From a checkpoint of a small model that answers yes/no questions on an image's attributes.
Training: muon at rate 0.0016, 10200 steps.
Rows from block 7 of the image encoder of a small model that answers yes/no questions on an image's attributes, named by matrix and row number. Rows with one number belong to one neuron. Each number is 128 + 24 x the weight over its row's rms, rounded and kept within 0 to 255. All counts start at 0. Numbers have three digits each. After the name is the row's rms in percent of the matrix's.
After each neuron's rows are labels from the 100 images, of 14848, where the neuron reaches its highest value: "top examples" is what is common among them; "peak on" is the class under the peak. Only what is clearly more common there than usual is listed. The data: drawn branching plants.
# fc1: MLP up (encoder.blocks.7.mlp.fc1.weight, 640x160), inputs 80-159
# fc2: MLP down (encoder.blocks.7.mlp.fc2.weight, 160x640, transposed), outputs 80-159

fc1.216 087:135130126133137132091127094124108088119126101150115142117174134173114119126120145160127172138114123145110117132110146110125137126147139166101090168105115126135167140097155115092091188124133129138137099158159168134126121148103117121124169147
fc2.216 077:164102151103134132180134159133113154124117162117108111144115139070135132133190120102150080098135131134114134115099118149147134160096131075150105127171150097112126162179145135101183088115164130113118140109081095136169137129143126161151110129
top examples: drooping; green leaves
peak on: foliage

fc1.543 089:110123113124127133117126101109151115122107152148118151130108128165121101140124116137156156151105104134114143119082144110124145128130115113154097125156131127104148071128081121115126084173098109145121151126157141120156159146090146133160184085
fc2.543 089:205137149158120100110106184123112154171109110093144092096141112122128163125133097129090085130104154114138121109104081112110126126135148121108110129106131138117130128124127156136104161083122103127173126123121117146104088149144147082138093139
top examples: narrow
peak on: wood

fc1.177 057:129109148133133100171086130162097133096119129108117134135173119124138133138140108168115122098129127135142117107143140104127137092094122132113108112100096132137168115150151119104149131087147146134125159178151150135091159121155137114110140090
fc2.177 062:120165123126128162090151144109141139097155158134147126113108112162130122100089139105105130167134145127138111161090139151125110185143151139114167157147124113126099189124105125110068152135124083137169127077114108121139116158126149105157107137
top examples: red berries
peak on: wood

fc1.53 110:123100122139138155166106128126134121132133143111129128168137146111142125141145109114165121162122112105163087127121186104090116175129151170158149113124161109124135114128151116064149127143121202116138161105119094149106146180120119138155149148
fc2.53 116:135139155135128110097094140174150126119107123114136139108109139142110128150097165146085128130159128134138158103081126152206145140101065112115129150121141146121134122116102144170128090147103117155125141115120194141138125122114120096169139108
top examples: three-way forks; leaning left
peak on: wood

fc1.498 102:093135135149141114125137115138108117122140125155130138154149102138108197113115128149138145123157139145149131100134130127090105135094121121071123089131114115125118124164130145101125112125148113104127122122096099122120169115099142134121229174
fc2.498 107:135146121108118148150126154051108163119119152121097082160107119162125112081147095136142137162153105099111147171131116115133136141158145122143146153118122091119151123115134074128102155138095114158110130129118108121119102138148148076141128114
top examples: wide
peak on: ground; wood

fc1.590 086:130089111098112139116102106126082123140146144098118124145114127147125178138127154147144139156127127122123124118137086127144140137138126096127168129080101177100120127177113153154137148113122145150127170121065165185131142143154116136113134119
fc2.590 081:136137141134167078099148126163175134079136105125118141093143102096134103102113100123140110127175129165110150137178157112123150095141117131110122149166126096176110121066106124139085148132122071104141126121189087145087169116102131110144108134
top examples: white flowers; drooping
peak on: foliage

fc1.284 166:124111104142119117101094105104104158091149117155157134123085146119154137081100147132131073089174144117112134150138138121139174128113148107121136075113110154142096152130117129166152132158116140093133110123133153105144172164121096141158118160
fc2.284 154:147107138146134139142129101138123093162140141134189101154090117103118147154115144129151127159134094156184109172113117161121128093125132127095103182127115145128132086135106159135119173117092149149108156174145104132153160111130158132132096131
top examples: white flowers; wide; pink blossoms
peak on: foliage

fc1.259 141:125090136107124139130110143128150162129088152098119140147083121118140132126142125140170118107135104117102119130137134129119104108152096140113127126132137125139127074156089109149132131175119111125115128100124172119108104160113087081100165097
fc2.259 149:134146092145137119085141102151121135134132140143097127096157141118098154111107102149193117111068129112139138128155112122142158175121132158122141150139180152144103147119119140103129121141126145092116163103093145111138108152114131156119114131
top examples: night; white flowers; pink blossoms
peak on: foliage

fc1.622 065:116130120131117145141085161195128180120122099137130160103091122151144123086115136109115116133115162113139132127103105143151152110106124133161147104139157146135143149110143095126109128151090144147147141150121162124171130106148116106123128118
fc2.622 065:148131144105199113131135067073166078139137102093148126111163114122142161128154146109139123096154122158130111152129142131114118129148123147091123150136094092110133100144108147114116130127134090127107116129118078119072107171122164147133118130
top examples: white flowers; drooping
peak on: foliage

fc1.345 085:103105109117127151101131115117122152138157141130128149106120106167158124091150134164137100147090171138153163120122087125133159166146117139145118128155110120169152124133164090115087164130128109161134142154132150117131123148135176141146145144
fc2.345 076:116153132130128076129158122115098112126129100137139133146088145099083137153116139091139147116153091106183117128093131129115099124116115147127119121141148176139090154142100160153139104140089144117115189101114123115118090103139078087132148109
top examples: green leaves; autumn leaves
peak on: foliage

fc1.107 082:164128116137118134143128095138113143152134090135127147090099118097144141146137123136149100093182112144112140153125121114140133142130128090137110140156128134099100137111130121137093101086150137099140123093103119120161150126145125198144123140
fc2.107 090:110097177126120129149098175119160093100134132140131118131139123146106124130112145142137180133138173066141133083135150127111139094123140134130139123102127111110196114123107153126126142163119142138142099122106098146124121148106131100154145122
top examples: bare
peak on: wood

fc1.236 056:139110169113116081159176118139130159126159100183131131124158120128127094110098165098100126125102091114141102091115077142158105136097130115141171112131105151115139109134115115125106135120137099107168147166095135106153138053176163134126127094
fc2.236 057:125166060105128150122073117106179121109122129091137127117115115163129180131163114123170145129140152131148133151139175090106133125118136123142070149166160092139113125132136138122159113146106151162086118102153123136117104172100121130118125141
top examples: bare
peak on: wood

fc1.56 141:085126130083113149112130132114126166127123134147130129188137146123175153138124138141128123103124152102124149091153132101118138098168088133120134124101135091141100106105121119121145145189125139137142119170119136104148128180104121143123141119
fc2.56 143:151111128173168129135173145119110133133140115115121117120158112151130122160129110147136109127071109136122064140153133094106149137110120171184134133116131110125150128177096143125133154134127160113132125054120117121121104149119091104185161156
top examples: spreading
peak on: wood

fc1.534 056:129090146093125119122153127075128082102153109162149111130124094109112153108136167140133110138070119155115091109100125183166132138112137116142108169157184123096123077100140153111122134113130136142119097125094109134131166160110172123133117115
fc2.534 060:142173125157123113184082115169150166134108139094097118122124125172117130127146092134122130143195125100167151146153103100108125135117128127125141103120102097139143167138140089151146118122116121128099148123142133128139083102111077126149118151
top examples: bare; two-way forks
peak on: wood

fc1.445 162:117109158146087116125170108121104190076161138089164089130117158130142104123119133129110128179052132126151133146145123110119131136123114134100153085176138141114123128156118134086135159165109157112123091141142110178120105106134148108140141160
fc2.445 167:136122140119165126145084108146113089158128141128110153160129166132105144111124108111201107137138114130109128107121097158104151136140180087160115115141057126114137141151153137166134117153105100166108132162137114126133094125108111129118127116
top examples: pink blossoms; leaning right
peak on: foliage

fc1.308 058:156097127125109147128101149138104114119102099095154138137130154143104137094125144063161128114116152124077104090099108088108170077170127113114153195096147152128143117094124060093138121141119121140104121176122145133132112114153148148133105130
fc2.308 062:102136132173129121116168102115154126138124160179140133115141143133141109213114127162133131151124102134180172140127104178134112172115116128106093079127140076121141146166145162187129114136130131093099086113125122125148151154127084112119159107
top examples: leaning right; white flowers
peak on: foliage

fc1.596 069:140132164145136101165136125120127111108138127146165141131173126151096153125129151103113143123072122119123151114141157143120134107156158146108119157120120119128148139142187132121139112180105127088088112102139116081116104130134097157124126096
fc2.596 068:130132113111151177138146139118134145157124123092140079106071116091124121123117097140155088094135126123117122132134095106132131136091137090143126105139169153133095109138137126136129128116159141134161128107135120172134149146107155070148127113
top examples: wide
peak on: foliage

fc1.461 097:102114105103171084117117132099092136120137113157138126158131174145113132116106104172103138157116079109113165097119120085142098124118157164133122156175130118156136107112108090150098087096182135096101088119143085093130136112138108096110105098
fc2.461 093:123111086127117137158109113100153125116111152068099112148157118115125133126123107120146138109107157079136099145132144120121139164143098090122134069130149143118104150141120128127112147138126173109148159123109170144173121172110150156099166159
top examples: thick trunk; red berries
peak on: wood

fc1.602 085:125136148117157131096121156107146130137133131104092127104129115145112119124108126120145138133175118102140154101108089128137172132111119149124142128154138163147117119126175091143110168125130135097165117102172168109120090102125161113131142126
fc2.602 091:120132078120150113167131137136092127137119138161153148111152143122121122103160096140113125136138104176116114129111121114131130142134166130139131121139113127116133118114087144119138142138107142149090130138154130120139120137099085156150156111
top examples: two-way forks; white flowers; pink blossoms
peak on: foliage

fc1.486 158:142113153076113098115112095157123115109119108138115164110134140155155121134101127106138137101140142121128096103086145137124104124116120145131145102160114148111133137119157157142162118143153138115128128130119172139156165113156147142143050121
fc2.486 150:126140132153142114097185158126163159109106102145139116106094114114106118140143137099121091132092120124124141182108153109133152124131140142112136135148098121124130139111057068134132122124107146105110111162116096129139119118131117156131146132
top examples: autumn leaves
peak on: foliage

fc1.438 157:151125126136136154159132102130120114130087149145149161168139135127099119112141128098138190124106119161124100113074119165132133173105117131104156146157160128121149112111101147148114075181146141151157165075185148133123134115145093179105182097
fc2.438 149:143111165120156151126127163137145135139143112132133093124179145108149215179099107143138095090127140123081143129125147112124142131103151146132068132148141157116115098114115165122094149063106088102085106103101131155135114133145148107149155152
top examples: night
peak on: wood

fc1.52 052:144119099098123122123118114159155133121141097147091089152079133140120141106104124143107121106159140160124108092131132135095153127121109121111111106099118163122194121115113117146181159112124114085122155134115149178131119170122136147120178087
fc2.52 057:092135143130130147107122140138118133127111153124163133116163120147148094136154139129122152162119126126121124173111126109134116159116142140156156159136130088116084138140134095088054135171102142179140103120141097104115156108127140090135117175
top examples: bare
peak on: wood

fc1.401 125:098144142114158128159084098160110159186107125124134129086116111131129125167134112141131168123156151147118119161107125131154139193149109123116103143136145161094179138120151114096113166128117104109144148111163137112136174057083099079096120146
fc2.401 130:131118132166083147090131107140125111108101140155103132126070131171146101137119128137092100139116086129167103107105146113134109126101096117151164128150141156113138164112126114107166110158127089154087144136111118171098068183169171141152122166
top examples: white flowers
peak on: foliage

fc1.124 059:171105121100120120102099118144155127111130104098101144104109151161104115142103135144143127141152127112133116149119081065136126137137127097170150145113078160116097148120148132131159162167134136110180145119092116167130096142166108149151177118
fc2.124 063:087129125139142141123135125130118133154127138157201101132130099109161134112162131107117156089125110157111148125123136150104105094134101178128114094153179094121138091111112123140110116100078158158080083123150133100127162121129166107111093139
top examples: leaning right; bare
peak on: wood

fc1.427 188:112144147148117157133176147141139136111143134114148165140093119117138137110124175130125139131145129172099070146121155159163125127105134109113155141132165163172121098166144133140155155169142122142163130087126161117178101109139074131134158120
fc2.427 200:096133094148146123141122128143131099145117135148151116122144123117123118168095101124114134104123117123129093084137116115128157126149096171181156097152146101090151129115136139130076118121141106135122150130152100143119138162123147111116148091
top examples: three-way forks
peak on: wood

fc1.301 052:086109106165155121149124155098131150112117170147136172171099150177137138171177126094149132125126125118124116152098171069132121130123162105121102096167150132132099129139080115132131113139143171139155111151149105067151132119083127160149163145
fc2.301 058:158123155098102134101125082145090088160135117042145096087159108079118104070079111169108124108151148148117135134179101152139137072148112139122155163106134135111153149126153144144127160095126107131138148139122139161126114152145150095110123118
top examples: pink blossoms; night
peak on: foliage

fc1.136 046:120119206109115086129110096108139128139154128161149148140121082164157132128103116116119141112106109132125160092121081132103134147116119162150120109121090106082160114083094093136101135129171140122174164111102110124130114118142165141088104138
fc2.136 053:130112053139121151094154124116096131103121139095135111117136150084110137138135143125153143146157168123181109151107175105120138121132135116130113158121171151183108120170146138128149107132105134141103121113160157155121159119144125134085152112
top examples: green leaves
peak on: foliage

fc1.118 054:098104139135142112156137134134146114125150173137113077106105105133153117167113112139116119178147144154176189125138132093138142170162141151122111142104094089156111159119129122109077165150101152125137159111122118132107086143153114134125121109
fc2.118 054:144157102125128129115114105118107153139072065107138173186169137159096112090095141131149116077139151110075100113114141128090103111081101102114147118150173166107111098121095121127162120112155130126140121175156156127143153109129153124138141149
top examples: autumn leaves; drooping
peak on: foliage

fc1.439 081:112136139134134134133113108131082148125120157140137138140099159183152149165123128117142136120139143142140091150118170138132118123122124116129147180092111117102107100142129145125170125087164106131148107116115118101161110148140158156086157175
fc2.439 092:097114110130132132129180151120160084127122101106124099130157091093125105110140164147089089133123145122159141096161091089134164101096141089140129099178120130141129118142175142133105144166153132122131160136172125132129108113127092107147106066
top examples: drooping
peak on: wood

fc1.425 056:143106091124139145162072124104153189142162142117154177155126137151151099125144170129116138122069109167136136084133084101120142117121141117116126106140099131122133147136097086102086155141095139153111175150118164124148155131105153103151111112
fc2.425 059:104132147133111099082124137154138124122141105105119119061143149111115170146131094122125118132154169118133148154090173174134148122152125136114124154131101120142124089113153141140123141110112080144178112112120085126096087166122094108131143117
top examples: white flowers
peak on: wood

fc1.22 072:122156098130131143102100158125098158075125112119135150105132147176131103133073109154108116112124118114119105134121139079107140113084134140123090105116110144090146107125162109119148133128152131176115136135132117144137132155178131089151129116
fc2.22 073:159090107147116090141124133104102099140095129155117128152134124126123132109159182093113143153125137136141126138113149186119113137173145129110132165159153079156137151151112161144121146138134131092136120123113140111111124120108102158097141139
top examples: two-way forks; thick trunk; narrow
peak on: wood

fc1.523 137:142101126169191165155129129095166089136089123135114116134150125156123111125117089149145163111135109141088115109134145143066073112111110113118159136146108108131130176132145121128124139109126134131078151126150124149139178103129121149113129151
fc2.523 116:142137123115116143091121091134109133128118141122115130195154152105134122113145126135127129148134111126129130152104153100139159141137151119079097119143132140121108122124122145141130171119176173120155125146134138130181104131055110092134111153
top examples: two-way forks; thick trunk
peak on: wood

fc1.237 112:132152119158146076132122125137136142164053142142112135108131126142135118140174104130096124097130129164103147084121185107138158131066138121141147127161130095141130132112128128136144125145104082145128084138127134100156119138114088142149151106
fc2.237 107:136120159118136145114119127111091131112154088107085164152114085147083114090096150155133161161068094138115127112140077128118143102174132131137112133109127132106119164161133116102117116128153132108107154133120118170163144157145103094109120132
top examples: two-way forks; narrow; white flowers
peak on: wood

fc1.361 060:121126085180132100110111102095144134132102150100094153106098171180134101131122092135172138114149122146144080172103122119122145101172104095155138098145156119113119160111113135151120118107118115133142134139125139108163125129112125118145136136
fc2.361 059:106079153077162154139134135160115133133137098128170092125171104109144142130140137134076144120128130127119189131181132121131141117108138150102135168114092106135154103139158141126109158137135139100149117124115097176094117131140102130082114110
top examples: red berries; wide
peak on: foliage

fc1.228 173:105092161170126121112159168155135122108132128086118153061136150179168154152116182115129120093193134173096149157172122147114109134096146103109128157161124128129124106118124147180140108148108117127164153110136176087142126119119121112125156168
fc2.228 172:110119138124081119146095098130107105150076118091156139130106133098096098144130105128124115107125079142149081111059133130123149148134108177141146136138175145112164126118139126125109112137148146109110102147174112150139135096136108105177174117
top examples: three-way forks; wide
peak on: wood

fc1.624 138:141109163117122137134095153157188150129109131179142118157125137210138160102128159151119160125094118105134122123122127123181142126129118091163111126156085086135158131118134120123129120147083102118149120163144129140104133133137182146116152140
fc2.624 146:112144113150088107110129122134113110148152112107109089084129120144078160120127119120109154161133123168132133163103084122146118122128129133123144136118144120094134153128159116119125128091120095176100144112105100161132069113105113120145111141
top examples: bare
peak on: wood

fc1.628 055:139125120119146153130110133146110129137112139087138135158092085117146145099113131118110114104104112157155116136138151156073140131120134088139107151161197088133162123075169134097141118139085094117107148169106124148131135177114118103137137143
fc2.628 059:141134155144138129135150126130155129153138136150124131112152195133124101159143158149151141162149149125118163138117101131188100130144141175123146126100075118131091154182110127128114129138138136129126102101175131088129121111118130129120137107
top examples: pink blossoms
peak on: foliage

fc1.202 063:097118162142101107159146090131107111126145124122168119175209113116158153135122116107115126105167126149131143106129150137119151122122107131106114129125152111142116137123127109109116148130167114107168119117128118114149105096139148085094098141
fc2.202 059:131187083128130150149122122101129114111138144120084135093081156108121121085117102146129089175109158106126117117100124110130074145111153135129129154105103158126141148122121156126151103133141154149116120121145125123092146168124079157148125112
top examples: wide
peak on: ground; wood

fc1.46 093:107131138134160098153125093129171151133172104119153154096139105138111177140106146129135097167110120110108082115124128155104143104119144113124112131107067161112154127106152099150105113149162137112101125128104076093139068135090126162156103140
fc2.46 091:110065153109094133121132148130075096146082129120124119154102145110134052174107137109096135099093149139126167144128100101137131123155136160154152113178184141135117138178147147141156131152116117110136127098149165172107176116136098122146185134
top examples: green leaves
peak on: foliage

fc1.213 107:125094159127152092125117139166087108110135137121165158154133120116138153119109146166174110153148091103090127093113170129126100122126144152104142110134136128087143159111055172103109122107126137115105143119114118142137143144101091091093091146
fc2.213 105:100099111136134161129154143101135146132109130116105086170159094148152101157111126128075119127125129130142163142146120149114106162103147111148116156149108123164127131144182115131108168150155120104132112136117133130136083152157154134143172108
top examples: thick trunk; two-way forks
peak on: wood

fc1.487 055:145092141108122136134093145121092156132095077148167103133125168104135139154119122121117132098136130151107085128089115139136127166142097122135109134126092174096121104175128169170128136071170120117141134156126153144129147119151139110082153117
fc2.487 062:107164103133141116160149107151151108107152162110111142118117080161120124114124133109151119145140146107180176128146132107116120116120120124125167115138137066158133130072151121062104107168103143152129110113124114138105098137121114140169093131
top examples: red berries
peak on: wood

fc1.593 081:100145104128077089142158070113154124176144110139104121151165125139134117157113141100117109117116143118085127112109122146146168141090108152126160117105094152096145122129146155122141101122164133128173177123125103125162127173146102176118111138
fc2.593 087:107129131131151147109114130128122150061081129126164130162099098144102092108147114173116141128120088127197152153140143124108139098136110130138086137122126163130137072118122128156132104152125150136089109113093178181096121138117139098143103159
top examples: wide; bare
peak on: wood

fc1.258 059:165119152096153149094128113166118146131181147138101145139113175128128168152114132119111100178129175083144070104131112117129100105129152117134167156126122125139106129141097177097114110110111167157127150141136146141106099138108111150133173180
fc2.258 059:090123138154104139188076162121144085098078115106134087135141126151125106093146135125160149093134097152142175154106138150117170165100092128126111134118127128121168114100151076131142131175119091134137120121165132125134124120128149124139126112
top examples: thick trunk
peak on: wood

fc1.373 060:141129158119163161130133138118138154071143109129165106157096133157099109109114131120094185113089121158157123151118122125096139132122120116144149123157149138114153130111131107125156106151093096059146135151136147133139102121133155149118169108
fc2.373 062:109106088152102109147122124117115120150100131090092127128162144159151134152144140150150105145204116115105137131117125093149123113165134113146102125114127108128064100132116153143110149156152169187094145136130124133129107102105135105129120155
top examples: pink blossoms
peak on: foliage

fc1.313 078:107146122111117133124089124134119110096125113112118104123118097140129146206102141112073129121151129136136090144117155100107188089124149124107126139144160108095123096104127143109122092148137113159117117092146126165139163160109124098111131162
fc2.313 082:147117109189085133163166153138169136124117162144138159147117139109130102089162140143134135141106125121137099106098140168145093173118115114126134113108121170147132154174138140113126119119163109161148166152125131123149101089150116162145074149
top examples: leaning right; red berries
peak on: wood

fc1.416 052:115100158071104157117168132137167121097145163143140094131146080131134119146112136141087105116137121138124138103119128119134173133115083158107106094105159146127156088103132115099132138125137130135154134103119095105127116112183136102101129118
fc2.416 054:109170094162095122145112077094088094146118127158151159145118154141120124135135125142163142149119130120153125141115115126104067169123156078154154138128098099126115172144113134177149107109154154130091108120124165169135175134118133160137109137
top examples: wide; green leaves
peak on: wood

fc1.529 049:103113123136121129115169133175153137110080152119110154102100115088109135123127111150132085129137136149163132170128145154157150160133130121132087123120107155137130122153118110147093110116125146140153123114088128121119139119118137100133132140
fc2.529 052:131153158123122149095093124110080123142159097133161120134186112159171120122134154123121152117109132098082137138121101126101103096129106141099152114143131103127119121132141129120154147141086100107106156118154135130137137110137122131130126119
top examples: pink blossoms
peak on: foliage

fc1.466 122:140126137132127112122119122108151188146130150116127158110109108125137147150143163149108151095116127123102134155131097122156107152091133176120154149163120099107107118175136101099104131153117113124173142131108075155187129101099140088094175128
fc2.466 114:064134108143114131164111106132096125141107096125133113155164107162150122124089164122157164111106156134110077136112157121126106098173141155143144112117139118176160121163147138150152105100101161134135134112156110131145090117162115144177113161
top examples: narrow; thick trunk
peak on: wood

fc1.104 080:143065142138147075092074155160127098119125136110103170146134105146147086148131153141162125114121135114134149089111093137125147113144135116120151132140135114113155119121137107119130184095106125118120130119157116169129150147114126104097110150
fc2.104 098:133185053153093145165155113120133166124108144169115095132125146127099150139086155108093149105138137154114115139117145148154132153096101151122121082128106111081106124157110132131147085165093095170137142111106114105126094143164123144160128145
top examples: white flowers
peak on: foliage

fc1.73 123:121137098044138166166140070133141102088138108127135115116123113102139156138138127125107126157111121076125076108162157143121143149113124130119121118115094179114161145136118124112128144112136152157161141148145075082144157157131127115112126145
fc2.73 121:135123165180124146112132135189114131150152142127161170097105139133142107114128128132117149142113126124137139114112117126119093112155121125149120114169141132086103103108147147142110127153128064120117099108146142165115079119106139101128158138
top examples: spreading; bare
peak on: wood

fc1.491 072:102096071125144095135117129097129113121134130083107192130102175124127128130094140146130157111153120113068145114099097127141117118113173134109137112192140088129168103136143115170111150164117100091127146111112113135144124145096099129157138125
fc2.491 076:113146132166121123136130162119132154148114119139176055150147137143099111128130145091108113133083129184137136140163162138097149148147076163150096118088149124156089130133123139106127158097159148162142109122132130109132124117144137120111156131
top examples: three-way forks; leaning left
peak on: wood

fc1.90 047:153140135128163130134148144110127124139150117158111108130149143121152155154134121140107114083135135165114134116130103186096134153137100122128109103161116109155122109129159135133168094139127132079124115147155122136148108145122160143197109125
fc2.90 054:108143127150074122116114112137125130119110134106157157152134100147086080088135134126133113195133118094159134137150172131168096122112146125134166131102123125112120145149117127095086166122126124173122117120129128090113139140096086109088165134
top examples: wide
peak on: ground